Weights of a small sound classifier.
Model: 2.51M parameters, mfcc input, arch tc_resnet, norm batchnorm, depths [3, 3, 3, 3].
Training: 11600 steps, held-out accuracy 85%.
Data: trained on chords played on synthesised instruments, 52083 training examples, 28.5 epochs.
Rows from block 7, named by matrix and row number. Each number is 128 + 32 x the weight over its row's rms, rounded and kept within 0 to 255. All counts start at 0. Numbers have three digits each. After the name is the row's rms in percent of the matrix's.
# fc2: squeeze-excite expand (model.blocks.7.se.fc2.weight, 96x12), inputs 0-11
fc2.0 122:142076120133133091107190180122099127
fc2.1 092:132173147096167129110062136095150095
fc2.2 079:111194125099077127110068117117124123
fc2.3 080:131165132106130174061105104076140125
fc2.4 082:184184142076124137123101170124105127
fc2.5 086:093110138165136081138157073083152106
fc2.6 111:111139111146116168067160070112128094
fc2.7 113:154136156105176148094067157170126121
fc2.8 137:104170133153123171120159072108155083
fc2.9 070:084081145125100116106079125101119072
fc2.10 085:128110141090113062132142142085112071
fc2.11 067:109111163105168149109068089097108096
fc2.12 091:105134110146056121085075127135096120
fc2.13 074:105133132076181166136111113090092088
fc2.14 113:072142147132161125142181097094169102
fc2.15 091:081141116077131186100113106108152092
fc2.16 103:150127136168120079086161062106127135
fc2.17 113:072184134155110168148147122132177126
fc2.18 103:093084137116142106050130108106140095
fc2.19 117:085097112146099075160186109129127107
fc2.20 069:103109114146148174109165059137166143
fc2.21 087:138160117101079169127060165141137128
fc2.22 101:091118111150160076094163095098173124
fc2.23 116:060137122144107097182167138142139097
fc2.24 090:067167122069120091097130110130117104
fc2.25 075:092099116121117087096059095143108153
fc2.26 068:134154137148129184185136153130066114
fc2.27 123:137100123147078118190163108099127174
fc2.28 104:061144118090116185108106140157108146
fc2.29 100:085193151082100135136108101120131090
fc2.30 112:081073124146094109099154130098180122
fc2.31 125:111119117072162107135110176177160159
fc2.32 118:142085143093116089140110202149118103
fc2.33 091:100164121098179121081076127095110108
fc2.34 068:104120163105082143098063084137112119
fc2.35 111:119175138104159084128103128177095079
fc2.36 086:155097151084121096110144203125155122
fc2.37 111:126092149129119133122079204119115172
fc2.38 125:149103122114185123122081169139075157
fc2.39 093:136185128063183148110105118142136140
fc2.40 084:146109126097183131135075093106101080
fc2.41 123:101200111126142119119144082084152098
fc2.42 085:097135133065098099091098094139099095
fc2.43 094:090140132093146174081079155104095125
fc2.44 126:154097135053077128129116163150117149
fc2.45 090:126081109067157130086098126093152102
fc2.46 132:064101102121136125145175095110168095
fc2.47 075:073163119106112151108204127151131137
fc2.48 124:096135124116130189184177090129145133
fc2.49 118:165161151098139162161185144102146167
fc2.50 098:102173128065134166131117092078118118
fc2.51 090:084121119097170146125062102163148151
fc2.52 159:113111113130119060182139160082154122
fc2.53 108:139190129122118164099149070109164104
fc2.54 052:105160091183147150106136148081171151
fc2.55 101:103207100101099145102086124125125109
fc2.56 079:108151092108176170088069147124141134
fc2.57 108:143095127160068107100168081095139144
fc2.58 064:130142127080157135123141058101081097
fc2.59 131:102156121088143195118136111142128066
fc2.60 091:168125115100182172069113122143112100
fc2.61 094:122088124103082117166156148099191109
fc2.62 094:081099112152098087138177097090155140
fc2.63 116:174123125121179073159160129135169154
fc2.64 093:058157123121153151077134122107092157
fc2.65 078:158114134098078120107084157116177084
fc2.66 103:110157124124136170103189069097143114
fc2.67 072:161162158067091158093133156154149130
fc2.68 072:069164103090133148119159130142071107
fc2.69 087:096180119117098136085141078118123076
fc2.70 082:150129122087162075165082175114123146
fc2.71 086:115161105131183157095133152120086183
fc2.72 086:102197150085120158088135107139097109
fc2.73 102:152101132178110084075164112109132091
fc2.74 136:081143127108120168072139119128181087
fc2.75 087:098105122107201140106106149098106081
fc2.76 064:089120116109160083063145093134154103
fc2.77 125:107067128153073108110156162089148129
fc2.78 096:080178104073120173102128110142153129
fc2.79 079:146154105055147125085097133094110100
fc2.80 111:133091134118153162108085121189094085
fc2.81 101:123162106164101110080169104139105073
fc2.82 115:093145132126126174079109092102115190
fc2.83 080:186125120078145150099111150100108076
fc2.84 072:175155138082104164084091102145101114
fc2.85 107:141136124104089150124175081085129072
fc2.86 092:133178122101156149092121102108150059
fc2.87 192:103109112110109082146114153070131189
fc2.88 101:172181137079134173129078151123121128
fc2.89 073:117152101073165151131071108116080124
fc2.90 079:132168115075141174086110122105086160
fc2.91 060:085103132112065084131112085096109115
fc2.92 101:088121115164163119127139054114175128
fc2.93 086:163160131089164148058094115152130130
fc2.94 114:095159133097107151161087201123118116
fc2.95 088:136055153110150126121084168099127094